Rows from block 0 of the decoder, named by matrix and row number. Rows with one number belong to one channel. Each number is 128 + 32 x the weight over its row's rms, rounded and kept within 0 to 255. All counts start at 0. Numbers have three digits each. After the name is the row's rms in percent of the matrix's.
# convs0: first 3x3 conv (decoder.mid.0.convs.0.weight, 256x256x3x3), inputs 114-132, a 3x3 kernel for each
# convs1: second 3x3 conv (decoder.mid.0.convs.1.weight, 256x256x3x3, transposed), outputs 114-132, a 3x3 kernel for each
convs0.193 097:173077153135166076123153128048110152122115072140075149119108131135110152183144142132160137133121156111097161146074151107104114033113136152127142118192154101172120179149142134132121100054142145137133137148151124118138085129086083152099132118139185143125160108074130095093162139132159122144125119088084102094134131098124077115136157081236115089142100097161143088095106112132067211140186106158076108154083084164111151169154204098131138156083113173098098124122092154070101166195134139121167080200096134170083145142106
convs1.193 097:133104129141086187091101210164111124186142110096143088113130137155133169104147141092118144132112066115105127095118107139140097147141108156119177097110116148103154117131109110146139167127069158123104083142096130088161140124129115145079099140113139154092108166152109149077110100090144165130151100114132121121090123126142186062109160122154104153145181216144130126171143128106105124032097116076118085074108192124114109110130137138116183149120114119176134125145160094128151047128120111162205091121188128199098106159095
convs0.194 101:170134158130154138126152125138133144128151145088121143103103128116161177132118114115146075113131185142117128079123105172070078101136133143109168146173072098104074121201105101154154076079139139161170145126107139145110112076065101083173112158173113087087132154056162138117148130106113086147091106137167203158120085110133113077187141148169101128102120076072116123077123135151193159069137092134152130173165147119069089120108121093150133129121102138152105162149106181132113147097108096144101117118142127153096118140089
convs1.194 095:178211183146162176068141076131137085127179127103040075137128120153118136104117171128148126147120122148111126147138088193155152137129111109122115150118095127062138123093077135153140152101108140122106110153136182083116133076104103127101123130091085156086156162119149130113146114133133138089110127112082125067150174119100079120159179197071160068064069114114124083134110129127102164191157108131109080098148141118132124140093162139112111146145108136121127127145099176174189185164170074148115156086084128126157133181124
convs0.195 092:172159122070116092140175095094153075190098103172117107113087127122173163103120146123076111104051181156121133060118100092093092113144118107102143128102144135095140163107146089150120054060082123160139121161164139138108105148094163132134203118155149097129118092127144089172154156134062152114166126089134162166117137109110081132118170140108147090085150184119182116092143116136127163187146147098132124098155140095085098074109103155141121128125139107164099124070186122157174085085104107104105147158149174128150151173150
convs1.195 084:187115127159171173098100108151098136109149115167081110141116123141170114116142140174177148142161148139164164163148079143131102142148164119129126139086078130167155110152166124068157147163099114131085184104124077117140034139113138098073114157173092180141093090180129160133115127105111134130127110127097097109145138111075148167057114166142129075193136145148098102046110137196139134046178113111165141098165113119091190124087093182123110117173114106106147116154135112117121135186133125070080147114118149106170089152142
convs0.196 105:199105115181145157096054170165140156107039123186157103114155114104187088064098118141111118125131131100092121162160162189097077074139068106141101117195069124103144179185112077153101132177150132109121166121087123139157112128137057120094098122150145131129145170144130158155124125107092160110100147124107197126147137144104141129115110134131127172104170105178094120163121121128127130079093110123121204104172214162100106111113154167157121148173119116148140082156110125101133104116103094086084135094115122111132109143140
convs1.196 104:150165147216124138121110162086126134134120178121123090122142113167071156088106110182170179175122096119101138200106093128098066127131115166159099129132125147145137092092096127045138123117110121109085125142136132105108082081154174185149118174115080212154096173115161090125127130108126165147173115092174132109073061118095106175096189129009108143203105146152124131156092120119165096088060204074200191138181190106130122120146123158111128146065147117108160114134119067119149129116135080110155107035175169113095150126189
convs0.197 096:162121044102154118097107090115106115156135102112149070167128078124126111098139165118139159133136116146151140163166143127188194131090120131160140171171154161142136105119128163063182126106142130182099124150152142134141183105080061121121125143073116185152095061091092086133147122136120154146130164135138143130133125135085093111105156073057049097092122136135132126101122136129146144167115145123106130193085137125200121127184184132134118126167138102155171143071117109119125086184175157074105173093125157093125143086152
convs1.197 094:161125117163165100179167182092169134136098149167121122107106095171164134105136127147112120088180131138084126133176077119134163152116133141089112121113184123052094122139133054144110048079158115132155169093072145135137139110135107119156133107112109125118112121134091097127141147156124159132120108111030064127172163199168094173193123215085109114255162255133113128165116177129134081182138099147083125141120152074118103118130129155110095126133117128109092116147166120074112085076090161133156146101163182133217115128091
convs0.198 107:160196148128107137124165135160157037171038145107085161152094184142142148126130148115123114122084146171127159143138150087071106115103193112105181139167123088131104223156199097153125173179103150131116131114155105097137089192111088135109129102100177089107118113171093036100165171126106118118132098107164170177204141166087053086141206112084158117105135118144151158164076142117138116138139165138122159126131138141101153168129181152136113128119141141134140149116107114114132076114089048086109123166115099149127117127137
convs1.198 107:134136182128081115077091131148152088187088150151105095125132129160090126097129126173158203137197107120109095054161155174121192128089108142110121152123137113115187091158101160128089173083118114156120133061164131151136091137056147082208127109156131123091109120156165171131135112159125086163149130120167168139113077167075134132097124182010147115192088161146175108136121144105098156135074187110140159082083149138140098095143099127162104159135096129126106128082172091108096155155111108152097147081154131165135070119167
convs0.199 091:110120138102143158155135132146197134116104079130150098125113168137167154143129127081123103111128164137182109155114140107037126148138160083104073135140111154115074148134175133116170135094104107139151112120120114128126152150099186093110092140142124167144155122150159185177119115143125138140164173156074093135112052131071139205139131181151085116151164098154172182176100154147160113172127137120056044190136151105146138106120044139100152108110128134094089134196142141167147097108111085163108117078105164139093110172104
convs1.199 086:183166131177046153102146110094068099140154136126091150129127130149132117119120116047071053095127110103113093074080119186187158077111103095181161147123118141107072154125129125116134142151107174156155081116079118127118085139126135115109116107132152149104106089131171138146115160093140120141105123131152118111107164093106169196155138121140096107103066121134134077159126134090169070209111070151081084142103104096116132144119133177111122127109130089091130127158124132120100090141166128152143183147119140140143177107125
convs0.200 094:105092143095075135116146144172122155154117127126129114122152174108127121117146137116150136128148153151137152095115168130086140059120144129175172083148127162150103141046149085097159148133084105129145141134149126111150151131084199151131107032080166090092169077162202145124107143102104090095135123120130184172135132054128130095091094138141189115136133170096125097142165112155140123117139177088088061102121128146152184126087159169167095140106167138102099125127102095038081144173140065099109133124128059079051147129188
convs1.200 088:101057168099115145156178194133167082173162095130149154117110136120078149103156097155127143126133147195086129116136110116166123168139150174132117119084152166100144161112086120112161170110119149087152124158113114103149151153141161138132122147137163084153115111149107111133156050156152184145150156089120150140186165114134087095107058126111133086094094168142199153092116139137105140113167116110091148120137176136168123096138146100061146120132125095161132124103115101068108128128066124144137108110098144162116090121094
convs0.201 098:051136154172175149131198078106113104071234198139217122162142134119149121121126162113115144171132139135142095096145083119158198161147117145143084124126094125131157149183154207173164160099144111132173128095154120155146095118088138129118138137154120167117174117093095057088110102135165102123106152114101087124158125121149161112071131146080101129062109103124147149164130113092082107194204113065069122063143053062123145084184126120154119108133148166137121125110154103143132109123099129183120214194146060144112137158169
convs1.201 106:161141157110111162115112174144125177140146116137082155092108128105088153094116178145085178154091126097119143139126143174124131108152114080072157095149120178152145105150161146117106108187212120110120120111077093146164106180118160093133130103130145144121142180161142120146161069130100145159150123101102140103150149098112163073192109056114181196073184060139157133096121085145093136168116163134145089195186079116132163143106179131086102104110131116117133146120090138146106239177097124085138152130097160126109183079067
convs0.202 089:069156127063130189119170092138131078118073070128130078138194177110113116171178134160120136150111127088128108158109090092074051089056126108129129093136191111134117093140159121148144117159148113106157090130129124129112194097124090128119171152132121136114167132138210067092193106171125149109090097111166128089114103155172216129161156137129101069196232107134111147132136123136081118161129066129225163101078169065053155130069171185147150101142094152086105148141113163138166141127094132110043177152114088093144109124176
convs1.202 096:092115232098111149135147193220154088151145123163110163116148133142129146134067142201160134120133165165117168092181162187101145103155107134093111120153175090123121098113118063116154135169096162141122061109179165194051099124084104121127166133142114142079114112096124137154103122092109103134136147126139083098152144068107126144136065102156246117066067104123099110125139169127077154075167125096118127089168138135156091167121185115105166147112117141115089146116156178154088207162135143119111025059136149160150145101156
convs0.203 113:147090072142099075164107100160074093144075122178096125152098130139120129143090149101127167078130124117123121205163133132143161103114164173132120121146144072096157120137090102109083142102078097093134116125131114152142174161109108092138139055134091090132066113171102099120157128164172117116148084116123132100148135113123097122113115140159100164123159135115105113172122159141154148214075113106110165075083143170067145134124118119093117131166094069141161121122117127112136162159154139140131136119110164147112132124186
convs1.203 106:156081118128127043151127110139162131169114106153131046145140137138105164090109187142099111122126146149138093138136162178106150168144057110138152078142124147125111128151112127169136172154124114118108090111138142107133108114135098091175135108236132165137119130161113135150128107129144138147152163115101094135156121135147101131165154203175152092130103111112161141118121163115119120103156069141180158185123158084093124088137113106140101113145149127124144104099108219156200150122054152138120125173076134132069173123106
convs0.204 103:171085189094031158145145096097158087120118134100243134148109095128203167142104115118124108100110157120144097141100104163137122141060155171109142076118140115149108185130147066130168236094107122123130157066173135101114177178096122175116116139183157081116162158138136153136156169130179109159118090103082134187142097131163166151130154122101093167116210112122120142160124122123137141055135102167134196170184168171151144152123122119124111127099139147096129140174087154106126188109069118187139085182140179138116122169130
convs1.204 109:114120148114146134098188144170113095123108159162074156092127089111149109114094133164132119111133151128127112134163084102131085158120160208193114126079134121162099161060032088108166146149107082179088188128142131136049026146089113154179178077103161132117129152143078152147136134095152120127092154127081168051119125098072109164228099192065156161069053159116094123115173108131115145153046152009255111101191139165160103115122158116135142180070129097142102108141162076138118172101148048204054120053094149096108169117175
convs0.205 098:102140161159117141149080110141087147160164160175131081115128128124067132103116133123157122144161103136094112109129174096128148118161128180159150138101124109134152199148176179099151173100109119135131124159153121127136167163150138099075123143127141127174112082080191099117105152136138158144109135122154164161135159089161163131142111145141095091113119138088110135081140126062138128182172112130133096113076101105140200053100086102117165181137179186090137124107142140142122124126058128183091164134150117154130079073068
convs1.205 095:127064168180098171169083102113104160164118160095166104117087175155107096146142132136100104156115136097097185149170098102121134152193127115059142121112105107106103128081087098107125100152143092100126083170070150099120149089077117168098112143092111144129141120116168144144122083169162120123120106097142095153130169155136184106099143129151210148137205181148122106132100116109186127104171113034000156097109179122070173097137102143095142143149149137107144146115164058157123181160150143087113129100143093086135162158144
convs0.206 100:154124111144153098164131120103080166115095126152103136221193131148068128166139085135093129128127124117096150128054076158132206138164172105090118098107148175134137107179118143199168156142121105126121132144107124147147158115099222151125101134105145145088143119161120144094142123107123180129128107099097179133144088091145123110085207153144159145149110124154170143181188106123175064120163172145109135140057155115147174056126097140059146141118145161126148150139108128076120153177066139113109172157161118145151108143143
convs1.206 092:068200176079133144120148138161161174072131058120133117170131113119147151184179126194157166173112121089157090150124105140112108078180148130133063133150109137131128104083157112101120098105226102126091140160114150152139131126106128170058100159104138098158145149172168166197084142143136099079132143176120165037123125123055157112160160021126085159088111135139112105114099116129137108140156195104082109127154161109079121122092169161118123087123132103127158151138099101148074131137159142128163124093098142103121159070143
convs0.207 098:169126099130145139102067148133176137055201153184081153123076142141122060127146176142138146169111130156149122106109154150146167105085112174121111157129100148122151048068102116163202083126080101148136131129139132119157116141084131084138094173095126184127129029085132218100089105147166152150132116123144176115168102143110107125117103082127080037162075179104076112118127149075099116159154174122034113087093146194114108117096144104097144140139153144126126153048099122077079067137165144179105116172100166188122109083095
convs1.207 094:165125109120141075143183120110184095115163147070120133133105137105135120102130155116145123100112143140113141141149148147181175073095106103096094144092211080101160179158182108117142134154129123103092090141173125132091152103099159173175124118114136087133142177105033163118109172112169138137100108122115149133064171113078106087099048063255135079234215194150144134159157130117115124139135164079189087204110159117141098111159137160136184119105173123146161088140181111112172153132151129161146122115129106115086136143114
convs0.208 086:105148150167075189156054071069165086144073090155082116118189151119093133107091073143133113105197054123150128090110196089174071137124133193081095137141094136126178141094099209073110128148125152136146105118116086106122117138112140183138054108144126103155096111184134103133122134155131180078118175144045124105149120136099150093124138078106159099097123067096116139110132130105165109131130101211102191075110061118099074230203126099145126140145152164121133099156099115122090129171075137094098126180110077134167214117118
convs1.208 089:164091103175166087107022088118140132118153173121088144141169132143159100129107096092131162122113090130144104126138154142080098129164157131048105113163141168136118136160174136174075069144091160101139152140170118175080107143148086117144173156117138129117123103089132154115163171102128149105151114133167118158174152180140097212190105102145166173182113107132135146158148134124106144078182173157089079105161153141140085119082156140100138092106126169141129153088133127190129101116170115144077163087087169150145120121038
convs0.209 111:149127102132162134171067119156095185174129122112088137124130123134119127130125148141088176141094067116127090175125133095153144106109070126207160090132102103059064077131090156169193162110074105142140131137107141089125123108116135172137086045096108158135162051101185151182112129139117142098128126158093193114149070100084165099101122189088135167124144091103128118118155116169135149111147110055044087149136042127125108066174104088102149171142154154148113145106143191180122143150158124137118112097193139101124130154114
convs1.209 098:154124100065137129136159162090213128190152117129116100099176151111104125095094189167119132101204089090060120125136096143154132146111114167132134091180113163151187108126069152168103134132164142105154118073115118154135136125118110112096161074114131115124108213084128114174162139176107149109163142143150075123104105172103074123115104149163146084168073136084142093105089165107137127132253110144115190167180180118144095130164128152142129150101161161144128140090114082110109152131089167133121198111108107111172098137100
convs0.210 104:118070107139140163101133148150134085123163132171124079138096162135121108108107068164133109121115107158122100129141165090137142083103061080137134140083136107139112177088138116139119129088107100150145143137094135100108138032151149066130099132145148077131110136086158110138156133136107139128090160152132163141083111146113140137148133085118086143135195134100091148113115164169147120129091101110126032186153130109093140120158089102092144159182134121098168092116114109143115140128200110102054107156172167064127179117159
convs1.210 101:144222096177052138131144140071137132107158110127118116139124128126100075110126135112165123100085135154063090117089186123176119109172129184110146191143079112072152114122142144073146113090178126103155160161134137107107108157140075116164097177150110146124092111170101116140127130139145141135141123102113111138108155179098161104177094110042076192119187137126122144126091105150112173159097115079183120110045119138110144116146186154094141135081117129121115168148110128116120159137100133114153187082119134195092101058146
convs0.211 094:118167097205183099141172081110129118162137151071146178178132178109125111147170082099119137184174142076102148153154179142124134164106201172128138129117092117138139085110192132143137130081118108153148112120130129109111111134149155183166153088117167169032100093137161113132157122149109135142165147139137168146144130083126126111176103160171139122103073162107127084127109092176124154144149093146063097122156025182080111190120133134119171096099137127102143126134135145133130135147116140134152170149079129097089093177132
convs1.211 097:164162070121108196173047170100110121140145182100136120137145123083098121164137109122150207164111155119129126078190142118096164145093141143136143120116073137158167159150134125147136022117145123115141162145160121135095142153107093073109143146130112152105107125110121103132134120122130132127131123079086144111151096083191092085148120132098149209058255101153165137100130078144121192125160168117154126102110148123146090147167169110143143099107144194180140106131105124071209166092122150127104151123125140218134159097052
convs0.212 092:095093110149080066112112104156163131176154147106160072152165100135104133135085084119143150120134130108091136184110111176154187089107130108100169148077142113087156149095093128140162057059127146098132154112140130160133150098124153122160109186168121101135074069131106104106092102137105139134126164109165136114109108139117098142144083143100093170112119112166099141105129112128138155154149099094083105210157134126137174129144090138063132110143123092160156084096147127144113125101176121075181147107044096070110190136157
convs1.212 093:095131132100117038224166173151107177124143112076126150167138058108136101131116130137152097135144069135081127175141137086141148134084127133154148166155126117180101120137115151121108133141121091137133150097160124128089154099151103187172118088116167077108137129121109121107165137111146117208106124138099108195120130179172087074240166053148040100219194142142125083114131119136125141191055107168124018158103090118125038117116131128138130151130124100149124119095154157122113153146130108117134149121004158174163129196141
convs0.213 087:124127146138147123140151141110093125147097129151145121053152067092106105136136172116095181130138107132160114147152100084148126180122207150130139131133097163153161098081072185178194124114145161117134142140105104148094132113088113082183154155108141131106173137255063163094145115122161099091159162094061109077193128203046040087098123106157199139094160102125137132114078109137137116072138178207142147121139155085097090153174166164159094105134125177165109107141122120068121090207159144098052126073122143118148141144135
convs1.213 089:180109176090120014147087062129169138081140092057063133117141132101142117116142142131111129157126116142160160149134202164098142124081151054109130079137152181147137155172148107222139115129145125125116098119126153115175075103162166122129150145172134163110165156132162112115141137136102188153113115149126091123107085166188089098120097075102155125190165145139127129139149150125127144115079067139119000136157216174119141118144123113164131065139121135166138125096122155102156150098171147114073071142109175234190098097135
convs0.214 090:143162091112123086174123070121111103128091154135147110138136088146166106168106100122136157122090148154075090123123140170151122132107161144163175175203101166093107162147126124113120137148144123109139134157134159146123116091156242174141106137176158152122157137179132074097178142170125133107073147130111151140150179190090105072076123148093146094140091082132122104120111100154135155129119089183166072113214207149133133141140057137169106122153116122181204082068118118151160168163137129060121123140048107083119220155180
convs1.214 091:141064100099122120200114098132224134105139107106080112125144091148111141129132121110141151123160191153164149138174155109158137108092149092050024161173116122128148106106136140122171122168083111191125119152067114128136084101121049145079126188220148160150127105068164127089128125110108169153084159132136158043125150169117136116087100093152133118143083116146124084094094169155156147090128138169143132098170110120069134138119117146080147105112124130134121103106110101149172152127140122129139120119092118139113168157051
convs0.215 097:106074153176133125124135119132139094072056157106137126116094196110162119121114131097119092107137168148139150151072085122099135149147215137144166111134158109150179113103178112200178108145130153109097143141124119126156116183133159157173100100118193138115089113181128092093083136123117121125159099120087069105108137114097081168158177091077183133123113130127106161113162065101065097093219093118080200104146128072115085183079167144125159074144095135142070134101078123094149103086126111128139110092161153123073105144139
convs1.215 117:135157150147149088092158125053176072141127157145113140127125163121142135115160100025153167113128106138144099075116108127131191169156150109086187161112164106088223124134127072065157122150107168122127097065132110147156056162142131107121113056147161154078127116129087157098162120078109143147154129135136162128168124159085182106085102147100146110166109085143105133098126135157098201191072112102197105118079131141157128092154108132097141141126126077134088185118143042118139186121099136138186133099114151173110096036120
convs0.216 092:058129112150167112151116114110119147177130123107095164131115147121114159122134130146103064147161161153085102122097119153179155150111110100150073135171127142129115093130175174084053141108121138166131143127139100140131183144205098087115117085129129196155173131125134087102141166086136124151112148138038115132122100088137175113147146047100216168124123098077104035108112117104108132125157160136096125102133038110109168133124155154144067114164093154152160155125154074122082107154144116138135107108108128131098101106181
convs1.216 083:131087077129121136135066151074085145133095099091133107112078130144142156116133116093125149109100101134125104120149136133100126096111064180096115135123173120068042109131118158151123100080101119179161110145092136154188155127152103135109111069106103145142115147108123073111132156134123102128082095116066109081169179176124096149111153091072098133113154165122106127138142127152129128094132093124103103092156150122109124177118171109135123147145152077158091128134095118184065119175154105064096137183081108176154140117117
convs0.217 098:111102122170243156133161123142178099117114087169117152138132071122156118135104102116102150121134193102096121113087145103113139219080117075109118128195095190118085130149142135170163102130074139139119139111123069105134081146089133138114094124129086076114099178158144156110124153158130150147118150107094122082106161184147132112091094169112123112100150176129125143131144167125172103158110162228174116135126097127129162162134154136105080108116144100100192141136103068076125158163164084103103123128084108162097144170147
convs1.217 101:095176130159068119109142136084107161075043197108149186112165083115132086116177132090180141069097157158139097166155165119117086111094125087172078222110079131146111142185119124136101126110110164077095126126136123141123137125086145091144164138122107102115116116184136084139141106118145145130139135130121154142184138103077124106155075095255132140111093135149131112172087069118132159144167136122115173154103072109190098130177135167117129137124150136118123127124158126096132167094118143164133153123086100066084140138137
convs0.218 100:106060101084115128136153151135176108103109099142078150131074090145172138150130087167117092115104131126131164090091102166164081121112176071149151114108155165142124118160167137191090104116090147117135104127074168149100149138206092102135098106107123165134152209122129142152132117120133121144139130102084093116082175184135166142134064163103078132072151107125131117128113107103192092079080162102164153070216126120134132113106140173131047143129141136133134119142137131155171110110136095122108109137195139100139112131203
convs1.218 099:077125061152113139121206137119144109078094204133079092136158113135110140127176144095030086194079161161065122123103099132060128145132108172122080157066116122096177161099084135103132137140088163173086122134097122123170112119113114131121106099130118146157144109161137092106130092157119164165116117118124163206075044161090126103094134125115168161231130157142143114161089090165146142113072126136182169056163104109120120089122094169133136141137132137148103134142148063129141134126135109129163167110132108169089180080112
convs0.219 098:133132098155111156156117135152144115174060101118061117114174126069168142080140118110087093125120124126127143134078072120096136088140149128158149146164155175099111125115108118156079172079101117139134114146145152137131077073116136140134060215159073183116064246178108137126088098128060142127154135122077146111105106163156152086124079116157090174097062196124119118097165137095111091074130106135162164066159132075117133075068188182131174174141143114089133113088118173109146160119121095083096115044073142078063097163118
convs1.219 096:167157082194043051091122140067219105086156145118078141097078147153090134141111131092077158101091117160107130115129142163121108127106149117125118154110149146130147092175117078095134140151105141112105099189106097095172124109088136116101106141160153137136093128149128113108102138142113173091129127138184097078188122141151087154077215172106135124129173095142112149092138113124159132150166047112153188070153152140106132130162093121118102113105123141128143079169110138190116125113132146128129129112152135111124119133135
convs0.220 157:071135176109129162120156144127125179128098138094080100150100107104093135142124141105125112115183152106154147117104125178112146112120224104093183129156138120195077160127076165100163110067156132117076159114151140119135126095082124200135069156137140088091194130140129085139130120108112087096149123142035108074172201144174189165106128201113151147093118123105173187080111130134086122139114127189122150093165189091130155099117095141154126095051163112174109128187093142053179137098121130049058091141082110118139146176149
convs1.220 155:155057086159055165191099088156082160129080103173095025095098140152089125163138136078065148099087131106140140065134154111119122146125102147059066136147084139156180117143099084147164168175140144136127143144116111154134142134161140156141150104159125165147147124139113157132122139136147118119121109155115104187118082139149092128080132140110119124088112032147094120139080125143101146089208132088141164046226172121105140120118150129096126163135120122146115086137123119178067131177144094146125104134071117180110120149139
convs0.221 104:077199123174091181099058156150183143170086139116081085129161098140154098110170122141163163176103103102145125092147186110115142093098153120183141169041142089095151138152115145028146095069161112107110136117125180137133131065052131254150122151085153136164175082128105167112126150123155153143088104113122138105128141132114099148092200078134253097168086142108199072136109131179083146128118105162168059115188101137150128127057146136146100149181090149122147101110134125122110151195081157090126151112120081111196076150082
convs1.221 107:147115122068124157170032173177144175169084150129126130173100078147191128162086146129163125135141089145108135124131139138078095085130109131060154149206126154089107065151148143138117125116133127145084184119185131131092150074151149092134105135110158095077156100138103150128144118073080172161132119161127131124097165141130086153194150107189135177123174088115131105109174096152090155051186163151104121189138165140127131149120125097128104111167141168162114139139095140182145095195098172098130134203024104144149141131118
convs0.222 090:119067139162156170153126149122146168100151127145115053106144159098085121078113104138144122125128110154125159135180144135083154128087134163109169113176201093157178145072043172135167074104100148146131143117135090082130073129126124116143190104052142107102173145162102098151132151154138137137098133102114111138122104188122099093140093128182084097067099113157079156118106186131128124118175185222151100116113136123161070131184114129167148142070165136049098103157096123171099151197133118182109143143106082134090174046144
convs1.222 086:190158124143025106106194089143101131149070146150060107091137148101137103140109102158156122125130065143179113131167130099202113146110062106126091150084098123114097157160097129176131140118109122109112122135111104089122097094072198147134192178144140216145123119075101132131102193123153087145152131106141182087158178206125180133159193226141196168133126104142138084121189150113151098226103124032142088111115152119134126102167066183093113129131115140168173143106153132154075150132092108123159132113154124125136116122122
convs0.223 115:068077161117128093130162110119087103126067123192070153146125096175187084123135084116113140136125177130121124132132159115102146127163157112106123108102163124125115093117114094130086167088093138116142148093145159116165060120057136126085146104142161144129139137120142087141128107129142076134181120077100150105092140171156117165133155105097115109111177120148128133118108160120115109126131090165152102155106079092146162147121169058101121084159103083208135083172096106187141126156095145132092084161113085082123103103165
convs1.223 112:114090129097185110127145097184098147147137095176163133098119127115146129142154158153118108136128153143170136117102170143144146128118177107175121126156161117153094104138093096142143114154107159095087148140178171143097129134116137089105129135097152153100075112114148162139161148095123145124103131142157131098199080099142081100179090093096183145090090121089131124119136147144129138139124143082126123185150042102155102107130118161168115178138131146151128083063101145130141183128138123043100094071158084117145133109174
convs0.224 128:132150118108105152150133125086113132142146132144121123140157131112144115166084149113190104149100089119129133136122121177103099101085116125104138123150112131126078122150132101143131088160167150109130133115112105165131094225093141140175085180126202124092143145162094000151157143163148158117132112122121125185189084186171181159093156215100146150134075158116120081146088150193100107091181099107089255099157175085047131152107136199086153125135153151125067138150140148104149120157105079113154108141061161133137132157147
convs1.224 125:120204145088143170119176132138093208110098105114115118135151071124085149153079164130166134193100122129118131155099098104125100132070113200101037142124159180156091108097093111083114151121142093150100108142104105116120132114156137116127109104149122122148100182131162093190120097133108137130111168122170085185064144094095083145118166116104142143114132175164126136123111147111167081125116131128197136137062168151154086115121167103137080140112126145115160094184130151124122139141163124136111101156171120087049167139098
convs0.225 125:137069147117104164064200179103059146055185087121120108121128107125131188126116148152102155145168103140114129132082132148118064117140159108122096147139113166194133141123151070125098055124145162073141149112131147151149085255152131146181123201134204101120211138122096114134118167175136130132143120079122157133172227163093126120116158129199196103138128109135120152123136104098144160135147066158249150073145190086084085116112171149046165121141119131133109112137109118125160091140129082099108090225106132165049123124102
convs1.225 120:135071154103146190072165163135104115110040110112255115160122148148110125158125125163199166116131129133148132182200145146134057085109086129116132117158127120171101140112102144170107177104118105123117144163103135098123144049156066183130075082144115186144161133132107076182091128158158117103116164125126140120085156101136048149113186154195135049179098120132126164143120144140151124106128100084182133171123093118126113154131157133138113116200139137122176123105086093137134124172135131139078133102172148115073083097161
convs0.226 084:126132155166188122070186118043118140129124181105187209138114146109156125112102103134115113136134147162112137141224088121141162124160194069115166178133148179169150141133177093144119198073085143113126109126122130151151144095098107175128212100101164083148056163069140127074136107150144137113121142121166173162173146158098110073108137119085094105106079153115129154127132118136099145158105141086142112169073067100105152151147131140233063136139123139140120152121128100130184083097146129100151194120153122154135175102147
convs1.226 085:120123086140069077067104104157127103046112078183137157104183177147125140144141109129170161115155111159176138187055140132151147174173165121186137106093119129172148147186153151168109137108172132137114103119161108155098126116146157168134131127119139136146174100155113171120151195140112109099111157113136105153093078135128163135199133016079059147120039116133119113121122104104157169213214064154150058190078103149152132100130152142147142152102071142139145170145167093156168162140150187135116169168035070131130201103079
convs0.227 096:143109152130089104069123102118138124109113099146162106144069088202160233170155184135125171131158154145103160132109130144153082121154153136101165175109112158073183162112159134117152168086069128125125135133129134134093133134175150060132127129106145119059090165081122128130144098099165144125105150066187111097110090135154092088150113118184115089150078124127132108123079096118108122062071123088117131138167068182120145188159177103076135164122119178106097111151083184123133168118066158111157090151125101108175112104121
convs1.227 092:093166173120143208130178206153128119134159129155101162147150094155118132160151091102074103130109103151118129099180185100194175101100075119077089137111136138174131141090111126134111123123158092145123130105153106133173104102127118158138164074099114135099158085149230100121114165146121124142083109124188108119148138128175110032080138147167116115131197104140163118136140139109130136132123142094116209122167050127138088119150143159136117139106133133095172121130152165096150111144132152120128118134133112108160255100100
convs0.228 115:024113105092134145106148139127135095142142148130096158123193115146137107116083092112137102092168121117118120092097093131152127129123141171078133102106111167085113078175103115150134099153112125141127138110134134137143087147116141186071156123175137073143141157129065192151152117135161133120192130086133154120156119164115171147138161189180130122177040137081142091124144117074152122120157144153145138110188101158137129127092159143162118109086125152165137114186121169123166152169129121131127086114141075148134169141114
convs1.228 104:102141099042113110122147183139155122105114136164085158151132129123120206157129118130133148110110119143128119104152157168102089173094114188140089079143131147116094095087109117118134183075129129146078127156160119128136096110108184130123130130132126102188110158170136089113119129121161146120075150095178141142202062107106122112206126137060095156077075144142123108084153176153144094122141133190189141095136174110144100127129145121110116173111136148102094101128153180116088162081123107117108057094155097156133106098164
convs0.229 092:178177147076071093099142186139125096162106137159183148210140089077124114124089115131142159114067144164163151151134140126133186218129150147158085118224068158119155117076126087091091202123149119100117122145107110151135232229163154086126111146091117089143146142227161127134160146152103125147156153118128117103079057126190149072208150129098123108071071136087114088160101103136143148156153180091128122160072124130097111133155154112092099122090175133100196165090133132169148076123154183184158168142157180133120124148105
convs1.229 094:066075081143139164168157162176123158073129168140113200148138112136146121105104086147142091143167116113100129106121109125094158068140121137158116182130107094113038110146103159172161155187106136140093136107132122190099176216125124180149156062121108129112142129107116128186103125133176112113120113131143155149112199123118123174238151249210151177110105063122117127144129146131143110080122115167110143127073086139135176155154109144176131117106189134093096148138155199178160144111172106165200111140137113141141058143055
convs0.230 094:115165109101156087115202097066179059034181067186144147133088109140128148128110181094147129122107147147103158147166104142144166117086117153125125116144105120165128146182110209140097181053114138101142110119139135108111108216160117116092120118119147120118115109151124113183123164133111139151101106082136090150107236122147120132141113210170115136070164103149110158123100141118130159177150109180191138123127173096149151142143085159080073108128140133139160079158128137158092208126169107146107148074098180157165179169135
convs1.230 085:114095136194100168151142139134169104106170187165096131144140123112132147114103136069120102113129123174103090104102123144119146193093088095126141138130055136149137125144071156123077151168117146126174090088132169099110135134126080135124089140139130124156106106140107108090142120143181100174143116155144127245159140107179149102143100162216121107127131063108106117117149122097114107093119061133150163129216072148142131081168113109094099104151164139139145136075070147171106150130112148120166163108077105160095080172112
convs0.231 100:105192133106114095115114157126101116138216129109140132160133158094164135104097146116121141128098079118159119087121150115202159116157078077191142097139111176139113128126129165100123120137112139103107148136127125139156176178242065058158129132123084186153094124133100113068111120154103116140100131126156087083127075113102155120109129059175114151145023159111106116105086179137176140137131167160149146098151131131154077128160131145051126156198139145092151128063077126129119095155104153124135192107134145113076099167158
convs1.231 100:188107093158128115174069063099106201136156053125110158144123121091118163172106131085102087124123120121149131091105139104150137180135122115147099127103182168115127167138131148123147109150142110144176118125149115124103131160187118105100140148140147099139156053092160115125110140094145103149129102125164105151228160185177130149095165098124100023105102127128143124149169140132156067080093128120060111099146098112099128144087106123170111138184132137168125114124071156156134099159183203137151085184071063153180143119145
convs0.232 082:077143116177082147150145163100121108176084125122202134134191138137195124150079117103122186140105125105178101107171110139134154158141079131096169135142145166133102143106075123103125123139178132158137139120100131135129105213100141120136105099114089201121101112106141117054150146145125149095125142147210143122152101120113090104151101144142109084102098111173117123172127148135165099144157180090145137138067090095122180127121081087134055117164130145092110130122115100141104127127145112150176194157182123187116095097110
convs1.232 088:094145129163160091143103081105136177128199146106008190096152141159141103130073136115149146138144138141116110153119131164144154137187114168151144139150131140084126132074132140116086099127136127141113109159112076188135108143137121151179145143110123110152100102138143082109136127098089094175153172081117123097188124166148193141202121174210255179010064149149120098142131085115107121104162116202130132030125137139156090152080095135139140167125181136108152151128121128154211101088156092142144135095157082093140155103078